{"arch": "gmlp", "model": "image classifier", "dataset": "seven-segment displays showing three digits", "train_examples": 195000, "image_size": 48, "crop_scale_min": 0.8, "horizontal_flip": false, "translate": 0.06, "color_jitter": 0.1, "cutout": 0.25, "targets": ["first digit", "second digit", "third digit"], "num_classes": [10, 10, 10], "norm": "layernorm", "mlp_ratio": 4, "patch_size": [4, 4], "conv_stem": false, "layers": 8, "width": 192, "label_smoothing": 0.1, "loss": "cross_entropy", "residual_init": "none", "optimizer": "muon", "muon_scale": "match_rms_adamw", "lr": 0.0036, "momentum": 0.95, "nesterov": false, "orthogonalizer": "polar_express", "adamw_lr_other_params": 0.00085, "grad_clip": 0.5, "ema_decay": 0.995, "steps": 20700, "batch_size": 256, "epochs": 27.2, "lr_schedule": "wsd", "decay_fraction": 0.2, "final_lr_fraction": 0, "warmup_steps": 410, "weight_decay": 0.0, "adamw_weight_decay_other_params": 0.05}
Rows from block 4 of a small image classifier, named by matrix and row number. Rows with one number belong to one neuron. Each number is 50 + 10 x the weight over its row's rms, rounded and kept within 0 to 99. All counts start at 0. After the name is the row's rms in percent of the matrix's.
After each neuron's rows are labels from the 100 images, of 14848, where the neuron reaches its largest size: "peak on" is the class under the peak; "top examples" is what is common among them. Only what is clearly more common there than usual is listed. The data: seven-segment displays showing three digits. In brackets: how many of the 100.
# u: gMLP up (value half) (model.blocks.4.mixer.u.weight, 384x192), inputs 0-191
# v: gMLP up (gate half) (model.blocks.4.mixer.v.weight, 384x192), inputs 0-191
# out: gMLP down (model.blocks.4.mixer.out.weight, 192x384, transposed), outputs 0-191

u.318 023:67 52 53 62 47 47 52 49 46 56 44 61 65 41 42 73 57 32 52 45 44 47 41 57 48 66 50 42 50 60 43 58 48 48 55 52 66 76 43 43 58 49 42 46 40 32 64 58 51 42 30 53 53 39 48 63 48 53 52 54 45 55 40 54 66 43 61 39 39 31 53 59 55 58 36 54 47 39 58 32 48 46 54 50 48 51 48 47 62 60 43 49 33 68 79 39 48 43 46 42 56 66 61 58 54 45 56 59 53 46 46 62 57 53 63 44 43 53 40 49 47 48 68 57 37 56 44 43 36 30 45 63 68 38 30 50 51 55 56 50 48 29 65 56 40 62 52 31 37 49 62 68 47 64 51 65 42 59 59 49 40 44 56 32 54 47 28 66 43 47 44 30 46 52 54 41 56 59 41 35 39 38 52 46 73 48 48 51 50 40 62 50
v.318 024:48 43 43 66 54 68 36 58 52 19 59 23 59 41 53 39 37 61 44 52 47 47 54 39 58 44 54 47 48 44 53 34 51 38 36 37 69 48 51 56 37 41 44 45 50 51 45 54 38 57 45 47 56 53 59 28 42 44 68 64 37 56 50 59 39 49 61 52 54 46 42 43 42 41 65 69 26 52 48 47 56 37 31 65 42 63 44 63 56 51 53 64 48 71 44 37 54 46 60 57 49 37 62 55 30 56 43 33 66 44 48 64 54 71 45 55 52 49 57 70 67 34 61 45 43 40 43 54 42 52 53 63 42 58 51 50 47 58 53 51 63 53 55 65 60 50 62 61 44 47 59 54 59 64 57 55 53 53 47 49 37 50 33 62 60 66 55 51 45 44 63 45 54 46 39 45 49 51 61 30 50 44 45 39 49 60 69 47 37 46 54 34
out.318 030:40 53 50 48 56 46 51 51 43 52 39 41 43 50 64 32 55 71 49 42 54 52 51 39 49 47 42 45 48 25 52 56 44 49 62 48 34 24 57 48 55 47 48 49 73 63 43 51 61 57 69 59 69 59 36 43 50 55 52 46 49 48 41 66 42 65 33 67 48 68 51 49 42 32 51 55 64 48 47 61 50 51 49 37 55 67 51 56 54 45 57 64 61 32 29 69 52 63 50 59 44 42 45 48 34 60 45 40 54 41 61 48 43 49 37 67 34 61 63 39 64 38 27 49 51 51 53 52 66 56 47 36 53 64 53 56 54 40 50 50 57 67 43 31 56 39 44 50 51 57 40 33 52 47 70 37 39 48 49 55 56 40 50 45 42 42 62 48 51 60 54 74 56 40 52 52 37 34 59 61 59 59 61 54 51 39 41 37 40 64 44 40
peak on: surround (98)
top examples: dark on pale (56)

u.106 089:47 48 55 54 44 40 55 45 57 58 52 58 47 45 68 50 57 55 38 30 54 38 56 56 52 47 67 56 32 53 38 54 48 57 53 63 62 35 37 61 44 52 52 51 33 54 53 48 63 54 70 52 41 48 19 55 46 34 53 48 59 42 33 40 46 55 39 44 38 56 58 37 67 45 47 62 46 52 35 35 33 42 52 44 44 54 49 52 44 37 54 68 51 40 47 58 49 66 63 53 22 48 54 65 59 56 60 68 72 41 61 41 61 43 55 55 56 42 57 50 41 57 47 38 45 43 40 51 63 65 41 55 56 48 58 40 29 56 29 49 51 56 62 52 50 56 49 50 57 43 47 73 48 52 50 54 52 61 69 37 51 44 48 52 51 68 72 43 38 31 63 62 65 38 55 52 58 45 69 48 36 58 56 39 61 48 43 43 41 45 41 39
v.106 097:45 52 41 53 59 27 46 47 55 67 50 55 56 59 58 27 47 55 39 48 43 52 52 26 45 69 35 49 39 63 38 31 28 53 65 55 63 63 45 54 40 61 47 53 54 61 62 49 52 46 34 58 47 48 35 29 54 53 28 58 51 56 54 45 27 48 41 39 50 61 52 63 35 62 60 45 70 44 64 33 53 60 41 66 29 39 54 56 62 45 46 46 58 46 59 51 47 49 63 47 34 59 49 41 66 76 48 40 38 52 48 41 56 51 55 48 52 45 50 58 44 63 53 65 48 36 50 56 36 48 56 41 44 50 49 60 55 54 61 62 45 62 55 71 46 54 55 68 46 37 38 59 52 62 37 44 37 35 57 67 48 58 56 51 56 38 39 50 55 54 34 44 52 48 51 36 59 36 57 44 52 54 64 46 54 50 56 49 54 46 32 59
out.106 106:54 36 39 44 43 41 71 66 58 23 60 50 60 61 54 39 37 57 52 55 46 52 46 44 49 51 45 75 66 40 60 52 52 66 50 42 33 52 54 49 53 58 37 49 49 41 51 42 51 48 52 55 61 49 51 45 43 49 49 57 39 44 40 42 55 52 69 58 30 49 41 53 59 64 52 58 42 49 61 63 50 46 32 50 67 63 37 42 74 47 49 47 61 52 45 45 44 58 55 57 49 57 57 45 51 51 50 52 57 61 59 63 55 55 55 57 49 35 43 49 59 70 51 44 27 34 59 48 46 57 46 38 57 48 65 49 64 50 62 65 48 43 51 50 33 55 40 23 44 47 56 38 52 65 54 45 42 60 46 50 60 54 58 52 52 22 55 45 35 52 45 50 44 26 47 48 32 56 46 61 43 26 38 48 31 43 53 50 71 32 66 66
peak on: screen (85)
top examples: dark on pale (64)

u.263 131:34 61 51 30 51 52 43 57 46 71 50 40 65 54 54 74 37 41 51 64 62 55 47 37 29 61 67 35 55 43 48 78 42 34 42 50 52 54 67 47 54 57 31 47 53 44 42 37 43 31 68 59 50 47 40 38 51 44 57 50 61 65 45 55 49 43 57 51 34 65 41 46 39 34 55 44 44 45 46 48 49 37 48 43 62 35 47 56 53 48 46 35 50 53 49 64 58 55 32 54 49 58 59 45 69 58 65 60 53 52 61 29 50 52 53 50 45 43 43 35 35 46 66 59 56 49 43 52 47 37 59 63 51 43 54 53 57 60 53 42 37 74 54 65 57 53 48 33 45 32 57 66 57 61 54 52 53 51 60 59 56 41 49 44 51 35 43 49 60 39 53 54 50 59 45 57 31 55 64 35 80 48 45 56 47 37 48 56 46 52 46 41
v.263 136:55 56 61 47 40 30 38 53 50 45 61 49 55 58 51 62 50 38 53 40 45 51 43 63 58 47 52 60 55 36 45 71 47 22 45 55 45 48 57 55 57 47 53 60 46 45 44 50 53 41 54 45 45 54 72 51 64 53 49 42 31 35 43 61 43 47 50 67 37 43 42 54 47 42 35 51 45 51 46 49 67 37 56 53 48 52 72 54 39 54 51 67 50 48 50 46 52 57 43 57 52 46 36 17 69 49 60 33 45 54 61 53 51 59 49 72 56 46 54 47 49 48 58 41 51 42 49 48 64 69 33 41 43 46 46 57 57 57 44 56 41 32 39 53 43 49 52 60 63 66 38 59 37 54 52 61 41 47 48 67 34 67 41 48 51 40 46 60 45 55 58 52 74 56 57 42 39 59 32 68 58 43 60 30 58 60 48 59 52 21 37 65
out.263 130:65 42 54 51 60 47 46 45 64 62 50 51 74 32 45 44 48 56 54 36 48 52 52 62 38 43 57 39 53 34 61 45 51 44 59 38 46 59 50 51 60 60 65 52 48 50 34 40 49 35 48 52 50 45 61 52 58 66 51 42 44 63 41 45 54 52 35 51 40 48 61 57 40 56 56 51 55 60 42 43 54 54 36 34 37 43 43 45 65 69 36 43 46 31 46 46 41 47 45 45 45 46 41 60 66 46 50 45 46 48 75 57 50 65 41 53 39 24 51 66 61 42 49 46 49 68 60 44 54 47 71 43 62 42 34 59 59 42 33 68 50 41 46 40 33 45 57 67 40 57 56 57 56 61 33 73 38 60 34 37 68 39 58 54 57 57 69 47 51 40 57 79 48 44 46 64 56 43 41 54 44 54 34 58 53 48 49 55 53 40 57 39
peak on: screen (100)
top examples: the digit 7 (72); first digit: 7 (35); third digit: 7 (34)

u.289 035:55 65 54 60 34 47 35 46 64 37 47 49 60 62 37 32 58 52 49 35 41 52 61 65 58 46 41 46 47 48 63 40 63 56 51 53 52 53 59 35 45 50 31 43 58 50 39 50 53 39 47 63 46 53 47 45 43 51 53 71 59 37 63 44 60 45 49 70 51 44 63 66 45 44 42 36 53 30 59 58 32 59 73 64 55 47 41 58 59 38 54 33 48 65 54 49 54 47 60 56 64 67 43 57 41 37 65 51 40 60 44 47 53 54 59 50 36 56 52 48 45 55 41 57 39 55 51 27 35 50 43 54 46 35 57 53 45 75 47 64 33 50 55 42 59 46 53 66 29 59 38 42 45 54 46 32 61 30 32 58 53 62 38 70 47 45 41 47 51 71 67 34 46 54 48 47 37 41 50 53 53 57 42 48 53 48 38 54 64 60 44 51
v.289 028:61 43 36 49 37 55 34 49 34 64 61 45 52 40 53 43 63 41 68 68 42 46 34 40 57 44 55 60 52 54 53 40 62 36 49 65 60 55 46 59 38 24 56 32 48 59 53 52 30 43 50 51 71 57 59 47 34 49 58 46 42 49 48 56 44 54 46 47 55 58 68 59 44 35 51 59 57 43 45 65 50 41 44 48 40 47 53 70 58 33 62 54 60 76 39 38 57 48 64 68 71 49 48 51 65 52 41 37 39 32 50 48 33 65 51 45 49 41 42 51 36 44 61 34 48 58 45 56 53 64 44 39 49 53 58 52 42 35 57 73 56 56 64 59 54 53 55 50 42 46 43 51 52 69 56 51 37 53 46 40 40 35 60 44 47 71 57 41 53 42 59 36 44 43 54 54 47 51 46 39 34 68 55 63 43 43 51 55 48 63 43 68
out.289 043:53 46 53 46 67 63 60 67 35 59 53 58 39 39 49 61 40 59 43 54 58 41 57 45 44 48 50 67 55 55 41 52 49 28 65 27 34 57 58 68 39 45 52 59 50 50 67 51 35 49 35 58 47 49 50 38 60 38 30 38 49 65 37 46 58 38 54 50 62 48 40 64 57 57 60 50 53 57 42 47 64 54 39 26 40 56 66 52 49 54 31 60 59 33 59 42 42 57 41 48 56 43 68 37 44 66 58 58 57 48 63 43 48 49 34 66 64 39 51 42 45 47 54 47 47 42 67 64 42 57 58 42 55 54 49 41 43 18 43 47 54 37 61 60 43 43 44 42 62 47 61 57 42 45 61 63 44 47 68 42 49 38 75 40 52 52 50 59 42 50 49 59 36 34 45 49 65 66 51 41 47 50 50 57 40 48 42 54 36 40 44 62
peak on: surround (94)
top examples: dark on pale (42)

u.197 135:54 53 63 77 57 41 52 36 50 46 52 54 38 52 46 58 55 38 39 50 54 56 50 60 55 45 57 42 55 58 63 56 48 57 48 51 41 57 57 51 60 37 40 54 52 49 56 45 55 54 45 44 39 48 41 40 30 39 48 32 53 50 60 69 52 52 54 40 41 31 57 38 48 45 34 65 54 44 43 42 60 62 55 44 52 53 53 55 57 51 45 35 48 31 56 52 49 51 28 41 51 45 52 37 58 51 32 58 49 64 51 62 73 55 54 57 56 48 59 52 62 48 47 40 56 50 54 57 47 58 45 50 51 35 54 37 34 35 42 71 70 39 61 36 52 43 73 71 51 58 48 47 64 47 51 45 46 60 31 61 42 70 43 43 63 50 37 64 55 55 48 19 51 67 42 51 62 37 38 39 43 46 42 30 61 55 46 40 33 74 57 67
v.197 146:62 62 55 54 39 34 58 43 50 57 48 52 41 61 30 70 51 51 53 57 43 57 68 57 49 60 61 50 70 50 47 55 26 49 42 32 62 36 39 49 28 54 41 46 54 60 56 61 37 31 46 68 49 51 49 45 62 53 48 40 31 46 34 57 52 58 52 53 61 31 43 45 40 44 51 34 38 57 48 38 55 50 43 42 48 47 62 42 62 55 49 51 48 51 40 33 47 51 45 41 39 64 40 39 52 39 64 62 65 39 39 44 37 48 65 21 70 47 59 71 56 55 46 77 48 59 60 44 49 61 56 41 63 60 57 46 47 45 35 51 51 50 33 51 58 65 48 60 51 59 50 50 44 53 41 50 50 55 71 56 54 48 43 50 38 54 66 53 58 58 66 37 50 61 56 45 52 57 36 49 60 37 64 50 35 40 59 49 37 38 57 54
out.197 121:45 58 35 65 58 52 47 32 51 40 62 59 55 56 66 53 55 50 38 46 70 43 44 33 38 44 34 51 49 60 64 38 38 57 58 45 36 49 51 34 58 53 51 56 45 56 51 37 47 42 37 43 32 39 52 49 44 65 57 59 49 50 64 44 67 48 51 45 54 37 48 54 59 58 46 54 58 49 38 38 71 55 71 52 53 47 33 58 49 52 38 52 64 58 52 67 54 54 51 35 49 46 47 38 72 55 31 51 67 53 44 66 59 45 44 51 44 41 72 48 39 45 44 22 51 43 36 52 53 61 61 53 43 63 62 49 71 35 65 62 59 49 54 46 43 45 53 40 58 56 58 60 55 53 49 55 43 66 48 40 40 54 47 42 63 50 35 54 47 38 44 39 22 48 57 65 28 46 54 46 42 44 49 51 53 75 58 33 49 42 53 59
peak on: screen (74); lit segment (26)
top examples: the digit 6 (74); first digit: 6 (51); first digit: 8 (29); second digit: 6 (25)

u.141 135:52 41 47 60 54 42 61 69 57 45 32 41 38 37 45 51 64 21 58 36 40 60 44 42 56 64 34 36 55 63 62 53 46 56 63 49 55 55 50 59 59 47 76 48 34 58 53 42 46 31 63 70 53 56 49 49 60 52 58 64 55 38 54 51 51 44 45 42 57 37 45 72 55 56 53 61 43 67 55 48 40 55 46 59 38 67 35 45 42 47 43 39 28 33 38 66 47 66 50 40 52 49 44 53 59 46 49 46 58 43 46 59 41 34 49 43 58 56 59 44 47 51 42 30 62 57 42 55 50 49 55 42 59 42 55 41 78 28 58 73 49 59 64 46 45 56 48 46 67 52 55 44 44 53 47 57 52 58 41 47 43 49 47 51 43 60 52 65 54 30 47 48 51 56 50 61 56 40 47 59 32 34 55 43 60 50 44 60 35 46 65 32
v.141 146:52 42 57 46 51 34 55 49 39 48 58 59 66 63 58 36 33 43 54 40 45 64 48 48 49 42 59 64 52 27 46 50 62 53 43 41 48 41 43 59 51 37 51 42 61 33 66 61 49 53 63 43 56 55 59 46 52 51 36 42 47 63 59 58 37 42 44 52 45 66 53 54 39 40 53 53 62 45 31 46 40 49 39 63 35 47 57 48 53 32 58 42 48 76 54 47 47 42 37 80 31 64 53 56 62 39 50 45 62 51 48 39 47 58 55 64 65 54 58 32 25 61 50 46 54 51 50 59 47 57 38 42 41 58 57 69 37 48 81 51 38 46 61 65 35 59 45 40 53 39 52 64 43 55 57 45 69 49 50 64 56 39 57 51 47 43 56 50 46 38 47 51 57 65 55 40 25 39 60 43 39 60 45 41 60 58 50 49 60 35 44 52
out.141 124:53 63 65 45 61 59 42 57 60 50 50 48 42 46 56 63 59 41 55 34 60 45 42 53 55 61 56 46 34 45 39 53 52 45 31 46 43 62 40 52 65 54 49 61 53 67 54 51 43 35 60 38 61 63 55 47 57 32 42 46 30 35 72 49 50 52 48 57 38 48 36 54 60 52 42 49 43 44 42 46 54 63 48 47 49 42 49 43 45 30 30 38 58 60 53 52 36 51 57 52 47 57 34 65 41 36 52 52 56 43 48 48 58 50 55 60 72 39 48 56 55 49 52 56 62 54 82 67 44 35 55 32 52 65 76 55 45 54 42 44 45 54 56 47 57 40 47 35 55 22 52 46 60 36 61 37 46 51 77 54 67 66 62 50 57 46 35 58 56 58 44 61 51 34 51 45 38 42 51 46 56 38 60 41 64 45 50 31 56 44 45 39
peak on: screen (94)
top examples: the digit 3 (100); first digit: 3 (65); second digit: 3 (26)

u.129 101:51 49 44 42 61 51 70 50 53 43 29 55 40 54 40 43 54 45 56 56 59 52 50 64 54 53 50 42 30 47 62 61 77 45 68 50 45 56 48 51 59 38 60 47 39 37 60 62 58 40 54 56 41 40 61 53 40 66 48 71 65 41 48 54 40 43 50 51 49 45 43 60 72 62 34 49 64 49 44 64 46 35 55 58 38 48 51 50 54 53 55 38 52 32 47 52 46 31 60 28 39 60 41 42 48 44 51 55 17 48 49 45 53 67 36 58 37 57 65 56 63 43 54 51 39 63 48 52 52 47 29 69 56 49 52 45 42 48 44 51 41 58 33 56 48 45 35 49 62 49 68 30 53 47 54 37 50 56 65 60 45 66 49 35 60 57 26 50 38 58 40 51 55 34 63 37 44 36 54 62 49 42 58 49 44 58 60 47 51 61 57 54
v.129 089:59 50 47 50 36 41 45 59 55 46 67 73 45 54 39 45 72 40 55 44 41 56 48 50 54 72 45 67 48 54 35 60 51 59 70 54 49 69 40 42 42 27 65 38 42 36 49 46 62 46 52 61 52 66 59 55 50 39 45 25 48 56 38 66 48 43 38 48 45 53 61 61 60 51 49 41 54 57 35 42 51 40 56 42 56 45 34 50 52 44 67 52 45 52 46 58 57 42 39 60 50 40 54 46 46 66 48 47 59 50 42 70 63 54 40 56 43 40 58 43 56 48 58 38 40 56 52 74 47 55 62 46 55 37 42 48 35 35 24 53 56 58 40 49 47 54 57 35 57 45 56 53 37 44 40 55 70 39 42 62 47 28 35 48 39 58 50 42 44 52 48 59 51 38 52 58 76 43 41 57 57 44 38 41 52 66 62 61 57 60 31 54
out.129 095:67 50 51 37 71 70 62 55 60 32 46 52 51 40 46 54 57 52 45 53 42 45 65 53 38 47 39 47 45 61 50 29 51 41 75 29 40 47 36 51 57 42 41 41 54 42 49 55 36 60 39 64 63 53 69 46 36 48 52 47 30 49 39 50 44 31 59 46 64 53 61 50 51 43 60 26 56 58 70 34 42 44 46 46 46 42 52 39 42 41 43 36 33 50 45 50 58 62 48 44 56 43 42 49 52 69 62 48 40 51 55 50 48 25 47 56 60 46 49 56 59 63 39 48 50 63 55 18 51 48 57 50 43 38 71 54 51 52 34 54 56 45 68 52 52 64 51 59 46 50 46 41 51 61 55 51 39 46 32 48 41 42 54 52 70 42 65 55 52 50 58 55 42 38 43 46 52 63 52 60 55 72 63 64 46 47 39 49 68 52 52 63
peak on: screen (99)
top examples: the digit 0 (97); first digit: 0 (43); second digit: 0 (37); third digit: 0 (35)

u.252 046:43 37 66 30 68 61 48 52 36 35 52 36 57 36 34 59 42 41 56 38 51 44 57 57 46 37 57 46 44 49 42 45 62 38 70 40 52 49 59 28 51 54 45 54 58 35 58 58 42 34 42 50 55 57 55 74 34 42 55 54 56 49 48 69 62 37 60 57 57 58 45 47 51 54 36 35 55 51 44 53 42 62 39 27 57 56 43 44 42 65 45 53 46 33 56 58 58 39 40 48 61 51 40 40 61 45 46 58 53 54 59 78 46 48 53 24 59 55 38 56 40 37 59 32 39 56 32 62 52 57 51 56 48 60 50 42 53 63 57 67 38 47 81 43 45 60 47 61 52 53 62 43 69 46 50 49 42 58 73 57 46 40 46 46 68 49 57 59 56 44 51 48 45 38 56 51 49 50 52 31 53 55 58 39 41 54 51 52 64 45 45 57
v.252 035:47 56 34 60 52 57 28 57 54 46 78 59 47 31 58 46 41 63 57 54 40 53 57 43 45 38 46 43 43 56 70 49 45 46 61 55 56 58 55 69 36 29 50 37 55 50 47 47 54 28 42 41 50 45 48 36 40 70 51 64 47 65 24 55 43 39 53 63 48 41 38 63 63 50 45 58 64 52 66 56 39 28 48 51 46 35 64 46 57 43 56 58 44 69 53 44 64 55 53 46 49 49 46 46 62 50 68 45 38 28 51 41 44 56 48 43 50 63 46 52 56 55 46 55 40 61 54 43 36 56 55 57 42 54 57 43 53 52 74 49 51 47 61 48 52 39 64 62 44 24 50 46 63 66 50 65 57 44 50 44 52 47 70 58 51 49 48 54 38 56 61 40 52 29 58 55 55 53 52 30 46 50 50 56 34 47 29 43 38 54 61 55
out.252 057:46 55 45 50 40 52 39 60 68 49 47 57 67 55 50 44 46 49 57 45 67 63 61 54 54 54 58 74 50 61 58 48 41 31 49 63 46 47 40 54 30 62 34 52 33 66 56 38 54 55 58 55 38 41 41 37 70 40 66 63 39 30 55 56 55 60 43 47 31 46 45 61 45 66 55 61 53 56 40 48 53 53 44 60 30 60 59 50 44 43 47 48 53 45 47 53 35 67 54 48 43 54 44 52 53 47 49 40 46 42 60 46 55 43 41 47 43 61 47 59 58 51 34 61 50 57 62 34 33 42 27 59 65 42 45 58 48 35 57 60 55 62 54 54 53 59 48 31 67 56 52 73 46 50 46 50 73 45 50 46 52 46 59 51 34 60 48 61 46 48 47 68 49 29 52 24 24 61 53 53 37 42 44 54 50 49 60 46 35 44 42 40
peak on: surround (98)
top examples: dark on pale (37)

u.280 083:57 61 53 44 53 40 48 65 59 51 45 39 48 42 45 52 52 42 44 46 54 75 48 60 40 53 51 50 40 54 42 34 38 23 50 53 54 58 60 50 49 45 43 56 55 47 35 69 67 52 54 64 63 54 58 56 49 35 58 69 51 67 28 52 32 64 51 45 50 53 37 46 44 35 43 43 60 36 52 51 34 51 41 45 64 57 67 38 51 46 65 52 56 55 33 43 47 59 78 38 52 55 30 56 51 62 51 41 36 51 65 63 25 53 50 42 51 46 51 55 39 52 42 60 36 42 39 60 53 43 57 60 36 51 61 66 49 58 58 41 49 51 65 36 58 47 45 37 47 45 47 51 63 46 39 36 46 66 49 67 51 53 37 75 56 43 32 36 49 51 55 45 43 46 37 43 38 63 47 48 40 49 55 48 54 78 52 56 43 51 62 42
v.280 087:50 37 27 68 56 44 40 35 47 58 50 53 57 44 41 48 32 58 21 38 61 48 53 69 53 39 53 63 39 53 59 40 32 44 64 46 57 56 47 49 43 46 62 58 51 48 43 44 54 54 57 47 58 54 53 58 42 39 62 65 45 59 50 38 59 45 46 50 33 55 56 52 56 57 69 37 54 47 36 53 38 68 44 57 62 29 54 55 63 47 39 36 53 53 47 46 55 43 52 41 60 52 55 47 45 35 42 37 49 49 62 59 57 57 35 60 59 46 27 44 56 32 45 59 40 46 68 56 37 51 56 59 15 37 58 51 45 44 46 55 61 53 65 52 53 51 62 70 59 43 36 63 61 48 46 65 50 36 47 38 34 56 63 56 45 41 61 66 53 59 53 32 51 63 52 53 50 64 62 56 59 57 43 43 38 48 48 40 45 49 39 69
out.280 079:41 26 53 72 45 69 55 55 37 49 45 42 54 61 37 54 46 59 48 58 48 39 53 54 40 63 61 45 48 64 42 35 48 69 42 33 46 44 42 40 58 59 64 60 44 52 63 37 50 59 53 54 39 37 61 69 64 45 33 68 47 51 49 48 58 49 32 67 64 57 48 68 65 65 58 55 66 60 57 61 43 50 55 42 50 33 43 35 48 31 39 39 44 43 50 43 53 64 44 50 50 45 63 57 50 62 57 57 64 46 54 35 55 32 42 62 57 38 34 55 55 63 61 60 47 55 47 32 56 66 47 52 64 41 42 50 49 35 29 48 36 57 53 59 52 57 50 34 49 48 32 53 61 64 46 50 50 62 64 51 50 56 58 53 57 53 35 52 51 55 52 55 25 38 51 54 46 44 48 58 50 44 39 42 45 31 48 27 45 43 45 57
peak on: screen (89)
top examples: red glow (45); third digit: 8 (27)

u.162 068:37 60 34 48 50 45 47 44 22 65 51 37 47 51 52 54 48 63 38 52 61 50 65 44 55 35 40 44 41 42 42 41 41 50 41 43 60 57 44 51 42 31 39 56 36 49 45 60 59 65 54 40 47 59 40 43 29 55 50 41 53 41 67 36 51 48 43 44 48 35 52 69 31 44 57 59 57 49 47 58 51 54 55 71 42 50 37 35 71 67 51 38 49 35 48 37 63 49 75 55 53 30 62 53 52 40 66 49 57 51 52 32 45 42 29 40 41 58 71 65 55 52 45 50 54 38 63 57 67 65 53 44 38 56 52 45 46 40 53 65 52 44 60 49 50 41 51 59 58 48 35 63 60 43 66 53 41 60 33 48 55 61 56 52 44 38 49 47 56 50 47 72 62 59 53 48 65 41 39 49 55 58 60 61 40 52 70 49 44 42 54 60
v.162 065:54 27 43 60 54 56 52 37 62 67 58 64 45 56 48 48 47 61 44 51 56 18 53 53 47 62 30 55 49 51 56 47 58 43 38 46 68 56 33 50 52 56 50 56 30 54 65 56 45 56 46 41 67 59 38 40 66 48 53 48 54 42 50 51 48 39 60 37 45 30 60 53 48 56 59 51 45 45 50 49 62 55 45 45 33 68 27 46 70 51 40 58 36 56 46 54 57 49 55 62 53 51 57 66 57 35 48 56 68 50 64 63 46 61 37 51 58 57 31 36 51 46 61 49 44 25 47 48 46 49 67 42 46 37 42 46 66 56 37 54 40 56 44 46 46 58 38 58 60 50 55 48 42 40 47 40 49 55 38 63 74 52 63 43 45 63 65 45 48 65 52 34 41 42 64 44 48 34 46 56 46 48 38 32 57 60 62 58 61 47 30 47
out.162 075:45 46 73 72 44 35 42 70 58 68 54 52 43 55 61 34 57 54 44 42 43 67 40 54 49 55 62 54 45 59 68 56 48 54 36 63 49 26 66 48 42 58 51 47 54 38 30 67 53 45 39 52 70 63 60 53 34 39 55 55 51 42 47 50 42 43 53 56 50 48 36 39 58 52 48 36 45 59 43 36 52 41 45 48 59 58 47 66 36 50 52 49 42 44 45 57 38 43 38 48 55 56 54 35 46 56 60 58 48 41 53 49 39 52 49 32 70 50 42 41 53 66 48 47 51 46 71 40 38 53 60 48 48 41 47 59 52 53 54 55 50 52 53 34 55 36 46 67 46 42 62 33 38 63 36 30 34 58 37 55 42 28 53 40 63 44 51 49 56 56 51 41 30 47 63 61 48 55 73 71 78 42 45 58 39 49 56 48 53 47 58 56
peak on: screen (78)
top examples: dark on pale (60); second digit: 5 (29)

u.244 063:34 59 36 41 42 54 50 53 58 76 43 44 59 57 41 62 52 46 40 41 55 57 37 34 65 53 42 64 76 46 55 48 49 44 46 44 67 58 47 44 49 30 65 47 38 64 42 27 56 50 59 40 63 55 39 53 50 28 47 45 55 50 59 49 69 49 49 41 59 55 29 56 36 46 66 52 43 48 48 54 54 26 60 35 31 55 35 41 52 44 53 51 47 56 71 49 38 58 47 51 48 62 47 37 78 48 53 31 43 47 59 46 62 40 53 44 52 49 33 65 43 45 45 39 30 60 54 58 43 43 56 42 61 49 33 55 57 52 40 51 48 56 52 50 47 56 59 47 68 49 35 66 55 55 57 50 52 54 46 44 69 70 43 66 43 54 67 57 56 42 58 47 54 49 41 59 42 55 54 66 45 53 43 53 66 54 47 44 40 61 49 32
v.244 053:43 54 61 55 54 58 43 49 38 40 75 35 39 58 52 45 35 45 59 47 55 68 50 43 39 43 64 50 40 49 45 74 42 63 41 40 79 37 44 44 57 49 45 48 43 36 49 44 47 55 38 79 62 44 73 59 41 46 49 41 47 35 54 60 46 48 48 42 63 46 55 55 52 57 54 49 48 51 49 48 49 59 48 58 60 34 49 66 53 57 67 60 59 52 40 51 45 35 67 49 35 39 53 57 40 52 50 46 49 61 32 77 42 50 43 65 51 48 54 53 58 47 60 54 56 61 56 47 44 52 50 71 52 32 62 49 56 34 45 57 35 49 52 46 53 52 40 41 50 44 52 54 35 62 55 50 47 40 66 41 49 32 26 44 60 53 27 35 41 63 60 40 49 40 65 40 43 60 58 31 59 47 42 58 40 51 62 41 60 46 63 59
out.244 078:59 45 39 74 48 36 52 56 45 63 49 32 50 36 59 51 64 60 55 45 44 45 57 65 48 67 36 47 36 38 50 49 46 68 60 55 42 37 48 59 57 53 26 31 54 51 63 66 39 63 53 66 56 59 38 55 44 57 36 52 48 39 57 56 39 62 50 61 34 66 55 48 30 42 25 44 58 48 67 40 18 54 54 49 62 32 54 56 48 40 31 66 44 64 50 59 47 48 53 52 48 58 57 39 54 51 48 47 48 60 41 72 57 57 44 47 37 49 46 38 58 47 42 60 52 56 32 67 42 49 41 39 42 48 56 41 49 41 61 52 51 56 53 66 46 52 51 56 66 56 43 32 56 64 40 59 55 47 57 51 47 42 66 56 45 47 47 62 31 47 44 45 47 66 54 57 54 30 55 43 42 58 61 45 47 35 51 48 41 46 57 64
peak on: surround (95)
top examples: first digit: 1 (36)